Weights of a small image VQ-VAE.
Training: normuon at rate 0.0026, 10700 steps, batches of 128.
Rows from block 4 of the encoder, named by matrix and row number. Rows with one number belong to one neuron. Each number is 500 + 25 x the weight over its row's rms, rounded and kept within 0 to 999. All counts start at 0. Numbers have three digits each. After the name is the row's rms in percent of the matrix's.
# gate: MLP gate (encoder.blocks.4.mlp.gate.weight, 384x192), inputs 0-191
# fc1: MLP up (encoder.blocks.4.mlp.fc1.weight, 384x192), inputs 0-191
# fc2: MLP down (encoder.blocks.4.mlp.fc2.weight, 192x384, transposed), outputs 0-191
gate.126 094:550514509488491492529516520466521551483503504502457469488498499469500477549538506508469486476541531448532520474496484502504495517450538476500503493527505474518520515517473507525465443453520485554512492522522506517518490485491492459509517519507492460500505512500443513493494512508499512512481466557498508501477504561522507502503483497465561484500492468476530511521492506498500509471504507497481476489553483526515518485452538515462511495503490523468494458522513456483531450523502507512477485508489507486489492486432511480514524489491479493484532524511493452465514519461420502506
gate.127 102:526464485545489497476517492504474459464519474518513537518512501454521529511506495510487524491510487507484500508527499508497513538510526503519461524568497502504513511524530533486526447506536533513520520472504511497463498495508498520457487495505557504512497467472486428513470569458519499449480495503509526497513502554525530492489482506504467509523535492460479494520550494458516510459501508539516545498513528448498491467447476482515480503542484477483510503458546480479482499507468473521477502543542507499542485491506484459481514488516523508526496499481491497457487480486513532509
gate.128 102:506480490437464537513496491502513566482447492497491518529484513486490457486492535510513515462518494549528458490549450510485504483472501488489518542563523500504486502490473462459505533499506521491511497481497453495514514496499502469536458503497498536504533504525458492515490546558496481493511519520505469481499497496543480498498488522498532494503528494510477515522476481489502491571501495490515501502512528495485505524494485500499530496503488505488514531508498523474441471490490497482488516520538466487518492563461485496559509455489509510508549576505441488482493509482478483482
gate.129 095:476569498559480476491547532498498488488481514492505527512474524500514450492489507489462489475474519466517515537490463502518476498469529505519485522506511511482481510523520484517513509495525479478475526460530522490475496511526483454518511477484465527513450466489529499539426526467505556498566460531490503485544479489493492485532500541467522475477508509518505505505529496488475493514503490469520516506547512459539502478504509509517551505486499538499464478511488507468506517521481532454529482517480471490487499499517548549458467496521506514514522510443530533487499504479522499518
gate.130 099:485503525470492514534496486451526493525494525483507532454520486531509448516463517509514506508498458513479480512502494484517495546571489453512523483479498493509502509501501485484459457528496528490511500434498487439532504515520467513477510492497451533494475516510509505505470491497512504538487491493513485495534511515564494506538518515508505486520482482489540537501527484469507500522491447519440476509496511481490519485498495502521508518441556557476495468492508552503465510501473494466465521515472502489507506495528497542510544546469516498535510538480530496452515504543470502498
gate.131 113:488454576493505489498515518500555520470495504553498477488510480497525484517479497490525518496483481500478496562468534491505497489538481483460522514485506492510517523520472493528504546519501523486470488500498505432476493516508509531464477505495518510474554484519509507514465496501559474463455488477480504526495487556527502485523527504502440486547493490509490535504534470498540472490508491498518546494511496489534523484549458496522499489495528532509512529517479501521516485501535524513511498481476470512558501482552498480435502477526473506517536489472476470494510457506506527471
gate.132 102:463518493443528487456495547480503508511491462517496512513513530503522521519520523492482473527513448494510490523504487487495492483505488489511500458484462514474460505460469528466440499526473508515506480468536477541496477537492486491516488509508504494486481517517465510466451474481475528439559488488499480478454503501544504496536540465546528485508536540525518537494477513492454479508502464527445508502503491513495515485499489495538455512538510462473472503504502527506481496520485471524487542518495515507497496480448497492533545544502479479503495534507458513475512484483502442489
gate.133 093:516510457503475481493495481518487525480486490440483518506510490514521468482466480555475532506462480482499547469505492516476469501550528481473487516514486506502495532501532525476544470464496470511538477516471540491464485533494457506559511501507518478530496489532569547526518538486498520495483484483492528535508490512532459492513492502469498522525519538491563509474482491526532491510513491495473513495494516548437507534505536503492454480511456501520487482478524449478553506530483525481506481504503485508458462470486493519520502559480483489499523490506484516506516489494517501534
gate.134 104:521522502484515516482515534492566532505553454514422488500509494484477532495522490487520528516504486509496469507486489504502480521489447465525506500476518495506486481489470469460478527467510458503525481462513540600499502542515546482501521500521521528487514499478547503466513534442504506523457485460506471490512474509510488507512496479484520507514437507509513508442526517466488519452507538509540499488477467542493510519511507513466482479521486451521539512508523503494507500523488468496505501502545530500514477498485479481482475478517510507508451530507490501499497527488528496496
gate.135 106:501491507513484529515513457501492544521518548508460518472484487481488489514478515530484501527544478514479522524470522502419450484490470479505511497499524503488470530508494509484494534465460462509504450480539457479485518488495530492482568480509512472470466501494468467522546483447460503520527463504491465521498531473505530508504500497512507515510474487440526484491480457519522534489510552507471472485510506538508489472528455530484503505521495512475495522521484509527526513487507531494488511485481428494554498517518509512513487553468486513503528523519535520488508503479516505467
gate.136 100:513501451455486452520507526502481512466498454479499490471459498496471533487502504535499497475536508507512517545489519480518470510538454468496478512469492502519463538515501458523527498488526507552532491526455542499475560492480524525475542497514501474508450511515521524530533533520493507479507481468502506484493508496501498494498484502447468480502526514486527466504473493491519560522505495510478511521480483502514480515509464476501490483500449565488471471501498459501556419511528507510484506528514455492507514542498503516514509544543514512511471500518487502480506497502482503444
gate.137 093:443512466543501514513526483516474520505486501470502508481487526495478481504484470479473508519496490492486492519536466504488487481507453455532500504503466511506472479524468524471488539497513467530470526510501486484504543521512508496528493501456522514541507494486521465485510517513490501524475478520495526504549480537538471497471496488549525524506500514465544495517485531495560528542482505498542493467484535491468539533486520521514492476512494472473493517466482512480468500481489479492562483562489476477482485548574518525484495505497485488507529499425460508468497532509518545480
gate.138 109:530478513485501518480487503491524503511517567496456504505549504516438519499510497481511482503489500482465516503452499509499496477502455524504493502505529496468518483538456470486497503536528480496564485488510491495484486492512494461476526496520482500472495503474470491504530507532492510501507475482498511482507508506489495494508492535505504494510497542532476519491431517466479488546505460476447497523506513557557504490410489508512497516482510508556534489486454548526494464466519506513513499503524511511520482519484507550519487516495562513494504524511499537470492463500423532490
gate.139 097:529471525479546497470540491484515533509537479475451463539498494498480499506498468498484514516555526510478495515450539498492524548529513476466494517552496500490485501474505512480444514493530444473545538489465531533525457519516490476497483526501483522502462491474485500484464509470502475456489515525498495500511510534487499509500518488480529523509476496514505526486484497492511462495498466472535493500481471482530504536520497497437469532494514470462513467519554514483486510490505485501447471511511510491494501469447518498536492507520470515474545510545570511503508479534472489522
gate.140 097:529526489505480468502518536509551484509519534457487536543468499496527530480467473515518499510496496516532493558521494491507525521525523543478457507463487488471546518511538494489455491467483456508496532537512455459544522512469497486511493500467490480480482493516481474496487479527525480476463507524504502490487488496462460499517565558500520508470514498491516494530508529504529561539501552521491522490479518480480513512522499503530502514521529478523451483456467499454507539505478528518508484477500515506504499494480467495513530468528495517514547546542477514498496488512465494472
gate.141 106:490489479481443548519475464504472510528491486496481525448443524482506515452518477532456487468488499519500506528496489496485523516510492469511501496458517483516501475488541492501513523489500439482468526515489503513481525504503522545482512502528551510534455480465537457459543480505522530538498506482498487478510519445539532496475518522525455495546550576493492492488489522540535497504507501468500534460494479466472500512471482495491490494473559477511488472468498529543522523502504534505495496530522504497522530511485495516525482529499486522506524533483467519484490481503507492476
gate.142 107:487483506488490478472486462467496507486483495531476526485480478487489544491491488505546509494495544450470492540490476488501506527546488476455466421540506516503457456507544502556536501488510506532527509513487523521456480526518469526484525484502490479494497512521479494513491531515496537456516502472500464541542490483492474489501509491502521523497471515529533470478494460473484531504495520515567524491476556528525542532495496510478499507509510507505554501516506503453528534527479505538515497481530501513516539450473489517474495527516514501486514488548479473478485472488509495543
gate.143 100:473524487515496545478502500469534542467494519499487476522488493506506524488476542493503497432466526476518498505545452491539523516518521463517486483509472500445494504542500518490489502482479525480477464492491485531527461562503520545512468521532544481510467488528462508502481486462506481496483509473515495475466490497531478513482516472517546488509455487451507509478515469523508478504498473510478500460533522482480490514559545505490514478496477551462513489473516486492490501507508431508456556439498498486492476513528494520513486528526524498488480485491507493526498510466499476544
gate.144 095:498486531494496491515489494487499432493473515477493533471515522549481508529459494548463511498554498493537473496533547490506513489453484507510492544476544507521489471510500513525510507538516529487504460459508502500455486479486511516437508500460534473492467532500515491503501542530463489485482498481509455477488520463541464487501463509502507520481482512487504520527416493527452500514504503484499473521481474486565486492484487531491511503491537485499524471508503547466468544476519528501488492527516517508515519510495481529511549460498543493534483503527480489476525486532504485505
gate.145 099:508513473490498484513482495537539453446458461496492511481547529498491490458478516517497491509526538517455511512470477503455532490503480513515534530522536483494531523433469477534491511519507492448547495457427519494485519507518537445502500493503507502539465516458495519480505489522449479512478511538486516459485508501509496500492498477471505513503487503578514517491470536485482501509487454522525515493538494492494505494477526519557498517494553513497528493539476503478527497487494482473487458502519472499508485513512487486491528498480501491475487526464543477507481518494470540527
gate.146 101:530470481500525546515482491456456505500482480482469462519483497492479513520493469519505513513514526535502496501529502508504503477514496461508483504475534483546528513445470469500535484494489543521501509444532475551486450458523505480485503499497462526496535483462491477490479537479556498524480490492491548557496514436460538500489528517535478533511510510512531531525470523533500477468504495504485494489485509500488529464489476501512477522501494449520486465547425486493491496498508474509479471502494485494511501527450482502447495529519501537498515533514477500481516518459511498473
gate.147 103:475501535484531486482485471484540505498539535547494508504528488474494502478483500559511516487496500524522551504543514513497492465478504479499512497507503499475443511481505499468503527528477452506529478484469459494539543508467499497542473499489466496543488486504503500542500442478567570508504491489501527493476505471529501486565469572510496498502480492495494470464479499478476469473501565475502471485501490486488514511490554492526496492547513523463490483526520508528504510466461502478529527508502506511512447500522505558500498485495487475473509513500511521509499471470511514482
gate.148 106:516516528449508460488513534499475540484479486477499499483528486534510482526480505475484475519489523510559489520473488519469509524550498477502499476476530508542462492489529510486513487496481555507522489491501489443554505496509494446513470504480467523501525515474519519484481476470535472459519485482481491498529497523435486507474535503462525526528507514504489524505460461456489496460496507497504534470495508547493518539531553500433469449510456472502515514479495464490513511524458491505511519546521480501504475497481524514456487504508508498498456485513512506546495477529529491517
gate.149 106:482487530510526500509489483515494491461511463514496520526463485482497497498450508564527476475474494499513515534509510510469500502510561477513486504537470513495495485495483486468524513539526484506573519512504523489497544505496490470497462500520517481470514531489510501516519497451548496492498508523503409531539515505518496501506500528511451482467554521519458475469487427499537500497496512532481496533556517506424488499523493488460495499516474475480502480488494495500519499501489515487466499493511501511459511524418484493502487483475500501487471530516492490511493521499532467466
fc1.126 102:494506483484502542504515490475441468489485474475552467489498497510507484491468536455524492508483504514519465513501509503475504514495503485495512442516525506521454517440470528483533498478532501485508490450490425523495477522539502505524543490471543489511532507502460483546484499516488502483509494510513495461468502476518476490483455551488482502525509417447491479455526500523499489516494446518434519535474486516459505502514519530514523514524494482516519513499500477471498516483514528471492529532507496496481510539518505509521445498503527489484480550490489491526523493495525521520
fc1.127 099:521517517464466540465485469491532516497468540474475453498491499496505451519527466508486504516474476538469509509532505507524490491490514494508532452464512494488522480481521517515519544503490483506496538508484527496511497531479492453514521479522507512468523518480483533509522446532472454484525494525499495494470509508487481494483513441491508516462450503557531467489485519517470524524482501499492501503496488497528489533495552512498506571466543506498545515511459523491517457513540512491496490470437484500449534545494503521486490489498460522485523557511524507524507499521511466536
fc1.128 105:525516545503486556485515477526507479505492499522521541566485498503526523410446476542522513494515465519523505515472481509493487543484506538515517484540503497497507520527498499491533505517465478510553490522505492529479497504497537478502510503526443546490498513480498533480474526481521484479517481456492523448489501479522492504462535506498511512492486490513507490498494478513462442456501491485488504505498474503534523511477498507475525519529482486528512505453518490493525446493510474492498478462477481517485459488530506477432490438521511491504486487558481480499507486468474461512
fc1.129 099:450459517466513503511467501536510506519480510526539498493489487470444519493496513504488503485506532502502512495501546500521474445524513503518520521519504489571503525446475557497495487500457539511459468495507471478460515523475497552498500506490517481479498527451481522482501466531521487483486525514499502529521509444506511506517500492560463510529476499495502484520525491486494498469516510511512427527510511522535478468469499495514446511444465530487501467486520448501516511477535468526567501453489512518492475481486487499535516520539516487503508511503498496479484484487517515468
fc1.130 090:459499500532511492491499492505510506504497535578519474499494475519476542528515495549504476493494467513522521506486478478514489481446446520525533524460537509513527516479499515499506534531530481483485482486492474503468520513490537432534472502448498488494525504483504528453499474542496501508497509505512517496493504473576526484532511510486481498493472495489490457496484517478458514526487508470482538506496544501544484522524508496460479502531512473493512532489474460483565496509548459506512487446523525501510493518530501490478512508552493466501507458536469491515511485515547474495
fc1.131 112:514488507510498482519527484500506449516483496521510457471488515492502527508540498531489486486535529472492489502561531508497493492464500476520442529470539497526538472493493533513489471477495492509465551503500539495531476492512503479487527498482509481526494487518455459505507489522515516479532505502504485512520480480518498497504451532511502492516493523541482494489496461487454491474492530470579553537465475527524497508474489514539532479456505495494531495533504494512519449498494452490523484492444553493527515461442511530550501541490518498519489488492448507505498483539533494484
fc1.132 096:491517518517461533462539457509507517517490507538447476530493478469571547503491529461478501497473513506550509504509511500486496433467510478465478485509472492509510527484512491554495465464532471520473471484501500468502491517503517466504489469508481486503499489537536470507494511479490500484502514535523489448517525563504479504494477530486512518504483485512513507485564500492470540541495515507492519480475502519537537506454496511431508493518488524486494520530530468518531489529489540524519506499514502538496479474496523524428493508507481490493466481501468482486488459537503482528
fc1.133 093:491473522545512517456467502523496550494503507477476514499486490502536450512492516504467513561490526546463495519514524506463484519520488478467479481505485490491476429488508505472517523500543494519474476453496552528509481512507504453493513491512558524510535513506497521467531465480525491516480471484473448519543501501497527517538553498509536502506504528490532482502481498497492496429484538514483510485555485537530510523501519513476524524494478452467551482475485470495490488579498527485484504490522528497502517510515486502496498504511483486502512454490497542499511483509537516514
fc1.134 099:502521524507517487514487518489466470531464550471525524482469517464510499508430498483483533502459499569484523532505493482502528477492513504495514513497519515474513533519536490504475472494440519503475497501481428453484550470490500507528503513505463465489460520513425532506506482507484476487532500480490503503484518471508502496503515522535500491497519509453463510464483506484515515523504493506485500491487515484534542502469518488545504494451502498489487473507554514483520446554533488504489470509524470507538466524447509520520480514450487516494539501463504525522499492500505516537
fc1.135 100:520510459535481525480542491514466495496517496519498526494477487528508498532469501494536555507491489499495543510462435496488522490495485505488482480484500487458505521519522502506475508511469554548509466496520505437510488506496468529501547486535486457528483489486503502511539445447520492505523508493507455501462519470533530503501508480563529484498466465468525497495490450497511549503498504513524467516483535538491499498533470484501469488510537516471478504476460502525522526506500533471497525506477438505518491548564482498534522496481478508490540504522488529517484479493513475502
fc1.136 090:509477481512567490447474459503481529531500475469499499514488506517501537508519502469546502515501513511445493495531524489514496535449457571490497474511514479506524506533516530528560528444460482462488475480510464504501469524508478507502500480498511525491496491500540492473476470534473469459458508495512531543481524485454516506526491502546491500479508530473501500499534494433491520509491462508480524505517493471478515520487491507542490485485515502486466544512533526462464466461474508517508519516527536501504468511488514485487530516494520503528488463533462498506482483490492529535
fc1.137 095:477512498535493556475484521554495488484518476545502495468502501472467467520545517516517471499517521489549469535518505487535519507509506514507558522495509503496520495473475482485496498497503495475544575522516451451517478535466505532448491498499519457455482482518467481476551520509497452481489493500518534508493483501547506512503539526527490487487509458507470505504506523518544502496508470468476520454457484480489493523498490474513491479466512517529494483471516549487496510499495541503476516491441471476521504486460503510505513510502503530526496515550495487500494469457447468509
fc1.138 102:522478483576523479500478516499496477519509488486525504495522481504519504481504489543506455572508506456465518504541559510480524498482491498488505483557537497544462499469474470484507521535507497516494472529486536546512496503519516485460533513468541495495520506476500540469480461489524498445502477495502509471496466465504538508519573452500506514495494481532473483501569466565480498520485549495481506485477499471514519490529505498492510511497495486515501466542484503485474511499448525499486510500479522504492503467470495465477480465472513503470532493477502502491501491510546504497
fc1.139 098:524528460498492429487507516502524484517493479497491509513524529543487522531514503515501522499556490504526511482516466495472502536534509566490472458531456509499529488499504481463516504510484469504529510471517525524506510534483481514498514500494458512471526481510547492532503435523507490489494481538515530493476489507519531514496475541497488523492533509429491452533482510495468506481501459495494520464498523492510504452495496498505542485515518486481521484520485492564537458510481477531449482511528500494472468491471492496525446482498471513526526523473531479463506504482445544489
fc1.140 094:532494503520490470482496548496489485532500561524521473481460499488517444531494483452488479583511492496517505494537521490506505568494539514492480498571482508494522495573512492459483478532519546526547472508451515495495551467487500497521541492485471513514502505490486497482484465492505507513499477503510490483507496572515516493517517466523459525510466530476468481500520505552512495527491485514473478476505481474506522502488524497470483507515490519510495449491504471518496486476520554494505495502483454493557472513502490499485479483498516492479491536468515484523515509532517477508
fc1.141 107:529459528482505463480502506477489510437495500523496465527524491480448489486456529503498487482523534484503511479541526499484481481474552517486469518555468503513515515460487494544469521511511569471516505527448552473502503470519481477513527507537493498453531510486493524484524486466459492478532494517494468523508472545499508501469507467473526527463497465504519519509509430445488519455507484504460477529518513549534511508490472494515499503496488473470481534472527499504493504520505492489503496502516532498520494510514499505450521496485495518525452454511453497484499491464507493484
fc1.142 096:479466512526515496519517558530487511518575461518538524463493501517521485536511514502497488477535477536531479555527518499498472492528510493531492522496476508564517526525460522481477512535486518480537515495520521501514503480433481459509481511467499552489504489489530508475527451489567517531522496491511509481497476469456486492494466489525476470473544545502513507508520523504464483522510490509478492498486486490477485528534461489501527487500486463460524500543492453508492481442504504496465497497526497486543499517493520527510534476451502509503492503462483485491479525492528506478
fc1.143 101:524502502482495526496481476501506479453549516471464497455511495529476517485499495523520493548492526485440479521528513496465497533547490504523496536491497479504565513522498482494526513498497467504468507494495497539431539457526512455495521511468474514528494518488505489561466507509521496510528522500527531495514495488523480493509488516474465513496523474559493494492489515497534501511490523494500521498484513512491472521520495488452482483473486418504500520470509458506498502513503531532541490532438490522489483505478510499500420448476508496500495494469505476447454484501472489492
fc1.144 098:494550522477484543487469453497477490576418527536551505519532530513521474483501520543512458502542508514535502499504476508485521476501483524521544494526411480522498502487470496445470507487489503501530489495513519453508494471499531497520499508494499516476531501492486499476481433510452459532511489561497454491528501477457488506478480494509499492511513556487503505486524498505489531505494538510523483539513506494496507508515515509512538478477524490512467514488478536459507522549507491470498497528491469499486485506532489466489500487536508479495512498477490499528507506508507486465
fc1.145 104:483463528535515462484507520535506507523485437510532531477530507509483531470550502524504504509507572524480513513542508502470482516502490483512503516507535504521530497508506519472519581479490486499501499460488539524494518494479465511509502483507509514498549493459493497467494517469452472522570497517515521529499497537527483501520467484444465484491476513519508508466540506528503460532500451541502493515490478516557523489508513491524491496494481469527527476469489519489548499506476488520480523479485457506510533540472458465484498484483493505507482525517507494529473490549488487545
fc1.146 102:528502505504541522501481512500482495502542503491488531525495473501494546525488484492517513470506518512495509475486492501477473518534532465529518513481556488580526532430471482486512476515491510498520533478494510511493472489520498512478528498505488529514576523519455477514480540497504466532482481536497530496553518512511501509494502504494484513510522473500457465501450492532507481425499521491501517475480506524482509446462493501516507496470443452503502520557501473517520502502477505504501501503491506497507461525467494519452494509515559503475505483479435478540496516504506485540
fc1.147 104:540482489482439506505459518516499509541523497487498495506462498502466514515528509467529463507509514526500511482513525509479499529507506516454537442504509486503447488517520512490515488469535521502485530514496498508483481478513494504474522497515516528530496491505542502475483556508435507573560504522512490507492492508533468509485497464473476504496500478495505497513560473498513531490500465516488493533501521479497483512539480513506526517543540464542506515463479534499450483467496516509479493468501438499429480512488502475465507500516514518497488504490475558463495526459552476513
fc1.148 102:549498509542507563507531501475511465516468513521528497539526513529507530490533496486543514444486493509459505468464501514494480503485482511491510507486532497501506524527499497552486512563479520484456481516542505504574479532505499501528525510529507436516483505528453470494490535534509497546449485471501502525498503526582489499518488473497487488524524463542501491512500508515496489542510467489489477516507509480496470508460481512522517516500492492481469464478471529523504442482540474480476507486517483500495536517490492475528539525501494480511499492530463463474483513507499514525
fc1.149 100:538489495512503499465479512512517492490496461523449469553465497486497517456491531470540486496488526485525498487505547507510495442510532477469472510522486517474499458530478494446489448504503441479504485508478465511519550513512501508503480504479489520496507516486504495572483513514535482409528517524485460502538510511527507498521489502536450517481523486548466498477526456485454539488495495504519522486475511516498488531511510491443458474516465509489544500511513495491511492475496508481497488491514463499498496527445515484532468526497506490503462526528485521498494506504492476467
fc2.126 095:541483530502486507474508528483491519523550496472489509495540488525558519474487526481465466502526498487482463493508481490466496492500506514499500482551467533511509483519481475507471505501509482489512494513470463507474522469476508516501508473494519492495496523452521493499499496523505447484482480543517459489483531498586521521514497511535500537501488491522470520496502501509534562500544548488488527491471538511539512491493445518496478513512521489482472454549495502502488507478497473477466463477510528512465481459479494467505550534450455468496454471486505512514545503554519490511
fc2.127 079:519495528499506460489480498457476503503543515498505517518498523520497470507479499524506498521455478515503474495504498490539502481515524515500555471438527521500504518492492491420519541478478506530485504542475471516479482476496505476524491474495506492513516504489452463513500445537465502491521502560560467485507489472504434535534501522448505549504506452512540508482494486506499525484464492544477509484491483519537464500513539529511501486455493498499481475480507507528518530497501486529507484482477514551470453491541499452503520471522480478508495542521519476507457508524499485502
fc2.128 130:503500474512514550494508520466513535483548520483447497496466469488482521518542512524467498519526517508510498478491509492488502428518471502487525498491498506486460478530465518530543471484508518487467512485532499463470447477514517501473483512495523518511519562503479479486537487506493480528554461523498549528502457482449487497496498565520460472469481512482441469514509464474513559510513478526512510524512524476526508485503497467467510491474533507480531471465534513503492519490509462512501514496479508521491508466504524524525502490519496508473534502469479501469525475460547530506
fc2.129 069:464485579498495520520520516480472473507491524500480507493511469504481543499541507464520488474527496507481534490484499477474480538467489491549485492491484473498480522511458461529494485519498531488445451488470453498517526510497498537544452492499495501464536510501519454493545453499505488451504496497495501505479481509520462509518484475489523505469431496507517486500501519488516499528556517556488534471517513479514495491500553521510553502484453525514474475499458504491501530491505467544488518499488459514505536517521503491509500485539489538493507482500510450545499511507473507458
fc2.130 101:490528491499508505538490499497486497512498508504473522503484583477500494511496501533543506489492515492485487493539508533516495477493522493428509528511504514528512508500533526512508564560492526544487443431490462493502484490525478494520498492482486483492519502486523498523449533501507505464477526444507500505442478474464491493502557468545498517508517499465486515510519512505505501495499504474498475533480525513470532497513502502537465518518550502492478528468486495480466523500495462494504491498486487496466478528526480569517498483510546518500502472498563454550472489522480483506
fc2.131 139:537496526504532527491519493501532472511551466491476544454511493512488509485522481482492515519519494523529514483507508491519530496529533504484513494515534515504551516485480495505474526513480454508476505513530516513517478489497491529527471500474515484502500487423504491472485526511427496500523471524538514517519505480498489471461504489534490491531453535477508467486530498494496513457552522448502526489490459564467499514504502471532497505493491489463502488539518479434511496478431498510508489488480509488551537489554457498479484503535472518490495461500468528521482489545526511499
fc2.132 126:522524489533540511543514518460494501454549487502495501508498484440470480510497476524498467495501506511507528523512496495507538540555486475507436529455522503496516512472482485487508501485488493520486466484500501490476468467534490440511515517484558506490521533475482519533497515502485540534516500488467496541555454483538529487487504473509492517504460517466478483524438484495524477537524510482532489478486489505520543502474513532481522502512507497513491482469540493505499535494462489512510460477490491477556474529493484508473498500511514542547501430465517462509506516531506507496
fc2.133 076:474478496538456511469511505532525472508494553445504496492510532527492492463480521518500504498511477539490481460485487505526540470486482484487516476515451586456535504504494454484546568541506506489472516507478490521487482494463526514516496495511542509499501513512494512491492487507493500524477504505465492474482495487448514507475558532502489498472518544474508492474457454486534546475514521498468502490509481502495509501488491534468480491512510492458507538484485483550498541517545460469460515510463512501453533500511506504510472511522508557502482498515489526534498505527502484465
fc2.134 111:481541470537469503514493459523509510492497474460508519503482514489490509486510486498500465478508517496497552512540508470493501528509513500473512479471553495490507500465518528506511559473494573468533519500539481469454526529531491502501483497516422516529457527480433503476516516502503522506512494495491530527486504472523496509480498522493501485504463476483489475463499443545515529528539533527484476475500499474508525485536458475449498507521510472525502497487527482471521487499488471527536523494522520454564487472493478490514438501476513519508472506515506518489461499495491523476
fc2.135 086:510531511497450508457462519491485510542528512545500521549520543524513498482507471479536483482476517500482448506508475485501541491546486498454506477530493507519520517506480500509484478582470528513512471526489497480512462478506457541479500504494518484478504514478498496458487494507525507496498536507546547488475501481479485509508488447486527500491540521502478463492469487516492535481498501522479475481522538477426510492479515489504466510461476503482524494494516505539469527480558480453544503523486487497468445496514485511477516496494503498545527520468507516533523472490518548519
fc2.136 075:497491486529503524519475483512501517495529546522498537513496510535492477479519475512525487499492501500469460544486509541459438549488476492455501539483519462503502472530491464467540492492479459504519497476493481504505521538465502514451546493504543540530500498500542510445464481455476501496481476517505493445514469541477498514513489484514555530500528480543531502489534480502485553527484489442510515491509479483475530491514521481486477495487482510507501495551495517509505507512471485485500501480496544465491469463550507490499532520535437479488520473516510519484504504491468500536
fc2.137 109:553489464489477509501508536525474534470482523509490502490482502455476497523544467483490482487465484489548552481522483494525530495492500489501479516485548502472495493538518515536476492456451509500564457514473504492504514512478508504509518479553478514494527510502445530512535519471506509500490491528511531529438505492528490505546479520524481529467496527505460476475535507471457459540524542469517445525491484490476487516541465482509505528486487527517483499527440513536495492476471528492482472480467482483488498488484492481474532501487492491473461535514493488469512518513486478531
fc2.138 101:494495455545472528486507493495516487447503493476480502526520523493516494527513525476502495543523505477507540492505488481521507512465504551505536520499500499523550501517511473495538449503456513474524474517534553487505557476544499499522505512540523497520514525501509523433468523477437535510466450495486521503493516449486468467506509481485486468503517493496491454464474506509483479498505519475520539513501475504497491461488501502513526492498490492511552474509514539474509510497491494514476481514506477476525527546407478498512455539524473470495511492485488481512504547495513491528
fc2.139 096:528513515477472530469494470507460447459476513503494558512487469542485537519493465492543501505493520528488500492497461434499480488563472509521493529512499522517472491460543526518471523525502486505493515518528471516493511512455517488485526508493471497466513481488503557499496488536525538500554513476556530526499549487529521505509510485487459466514514525495500464508513490425500486468510469510517494509530508525509500478511446497460482488511509498483527470504507536519508549496490488459513509512527498495527446489501525484487471504539513526472509452483498493514456508518500523511
fc2.140 081:488505470519484507513514504512520469482508509458517487498492515505533478471485468499526518521473514535507480503532508500497496486485487445495498456489494522564460511465516509550495456507469493529538515506552566496526451519507479479491503499513502514470472496509563504489502482509507491516517484497477523498461480472459501512535467479457470486497509543488524474549490476507499494500480432472515530523508489484558467440475467498468518485510503473464526532520484512522532471501482504530487520529474465548453518498517532518483482506444516480485506539489489523510498517508491528482
fc2.141 105:494425519488532489544488531511462524477521467541510489462519476558465492478441514482504528561512487522496480547482508524560461517475535472460507530516499514500489487490503527490498512502477491518534540486496489486496474501475475481471524515509511481468483532546496509495524530507561484485541512484491494470531506528511485480500458489459486525490488498486510477508505511527493482507505463513486497501473489487543533483531502519473468527464538512530481554515499450522494489493507524502487492469508527499428493502515487521475513519471540483509515510533471469506512498527480459496
fc2.142 098:523476543496498447513516503431490491510485522475504509508547487509476537502497507517457485476477475520496491509527482489493482549519528479506481479506480478531506534501477482499492507553484551517509493515512473541495501522493444569525480511539485522492479496441484497484433525533528500538472491478451507521503510524505496522499500531491451545478492488515525518485511492485519509518523553507513514490501508516474527482459528460514494465505502500510487453510527493511489488500461494481453462512482507480517506492501444518522486469510480566514514493510511524537469539510466524471
fc2.143 087:455471486525510533493516500536536492471511476506482478490459536528531508484478486507467470511446550471474457478536523474509525504543486517505534500493478514544493503505492497467516491503513504514464518488502478479441512505534560526509504494471490512517503510497491507523479521525524492487508464498486493503463453501489489504486499487470508502485527469520516520463524472491449506488484498481510521543507515443496486484532551528463515510506483524505556477468479448502440505538533532504531503518548465490466453510498504493531440525502511509483498558497490516517524504503526470486
fc2.144 083:543468500496506484471521529513504446479526494482477509534464508474559497523521533458479468507524489496514557511492485535483506494448498471527479488486529510500478519487500498483488499510476521457513531481542467549537477497537473535515496491511506513512501439522535522527486449579469545507523487479469505480476513495489471528436506535544509535498519537522502500504477518501544501489492496486504517487481530520549503493517499488500500516488485533495451473525495485538557488482520498493479488456480468528485497498481471500481481523489533513488510525491498483519492540497537480512
fc2.145 084:481452506518503536504520478516469544511479503510472528471538489474483539481478500483549525466467537560483493504504524489485524520515517525500466451494520537512508473460556506533500488491499452445509488497460482473507548529502480508477483473511444510475492517557526470498489519536498519546484508514449501495540463481514497508457468477473505472494509480531485492484529471487475516518541490502506468500518501489503532485451470466493490508462500503478500499528480524508480513535506512478506525524517477494528520516504498511509515438496493509478506488550517563505484467470511481516
fc2.146 126:540478466543516496504488494482559489446497498521516514507502480557454492512514515452484519470494518514512476506529521469517464520531551507505528474488492483490531463501537522508492494494478506514490533543500478530521468454502523515485502514460485551481448525529487507506503475528492463528524507510555497466472511499456500514489504529512489468492498494482527518487472480519476534517460533465501508505494484503491487549511502503463529488503527491537476506506534534472541506526530480448517525503509487504489540488505467482531520469479533465492452515517483539481465455547488514475
fc2.147 085:531508489538458494505509509465506479483502497492540507483504507525478491521513476517497502455527493498508447516485496519530545530475480529540501519515475497554477512481483474531509559548508518480513510466521471441539508474553483482517545543478460494481493489513500485454477517469528508557515497455523526484556527536493542500534484459486509511500478495485522512516505518462523492519509509480520491490496539536494492519508504479505492525482506493464524503506515541498491470428475463449485462479508485526499481497538483541515475519515512499490470497527511486456478507478536479511
fc2.148 116:505486539540477512505494486483533520492495467489472512522534447471495528515545484466488485489489459512496496487491522525503519545519554487503519469509541489505482551466452496483526495498501511471504519471467498496506503477535485501477478495498497485545542516502514507531467510509474503487583500490462538513513492507474500485498502509482522517473484509481447468502474555480456511486536487498518544484489524505578533505526519480458523522519485477514469514454504500475503549450493478476479488487483481506439496485507486524503530519537551497485526474525517465485484522509490506499
fc2.149 132:528493504548497505515510527511461502484466514475439454514533499524518468474532521489504521490508492463521475464486537553507470533495535439488484515538540522511533483525518536464526466505484482528459459509456480525477482514476498473508493528531508492503491493446540496528505544499493481548488480490513488500475501492492486486471523499493493496453488514522488487499515573494479492508512500457524475511448527487523493471475494509503488530477501534512519535489533519474512476479478500476499492484469486491499523484490547473508489469528488477488584505495473532516468492488500518539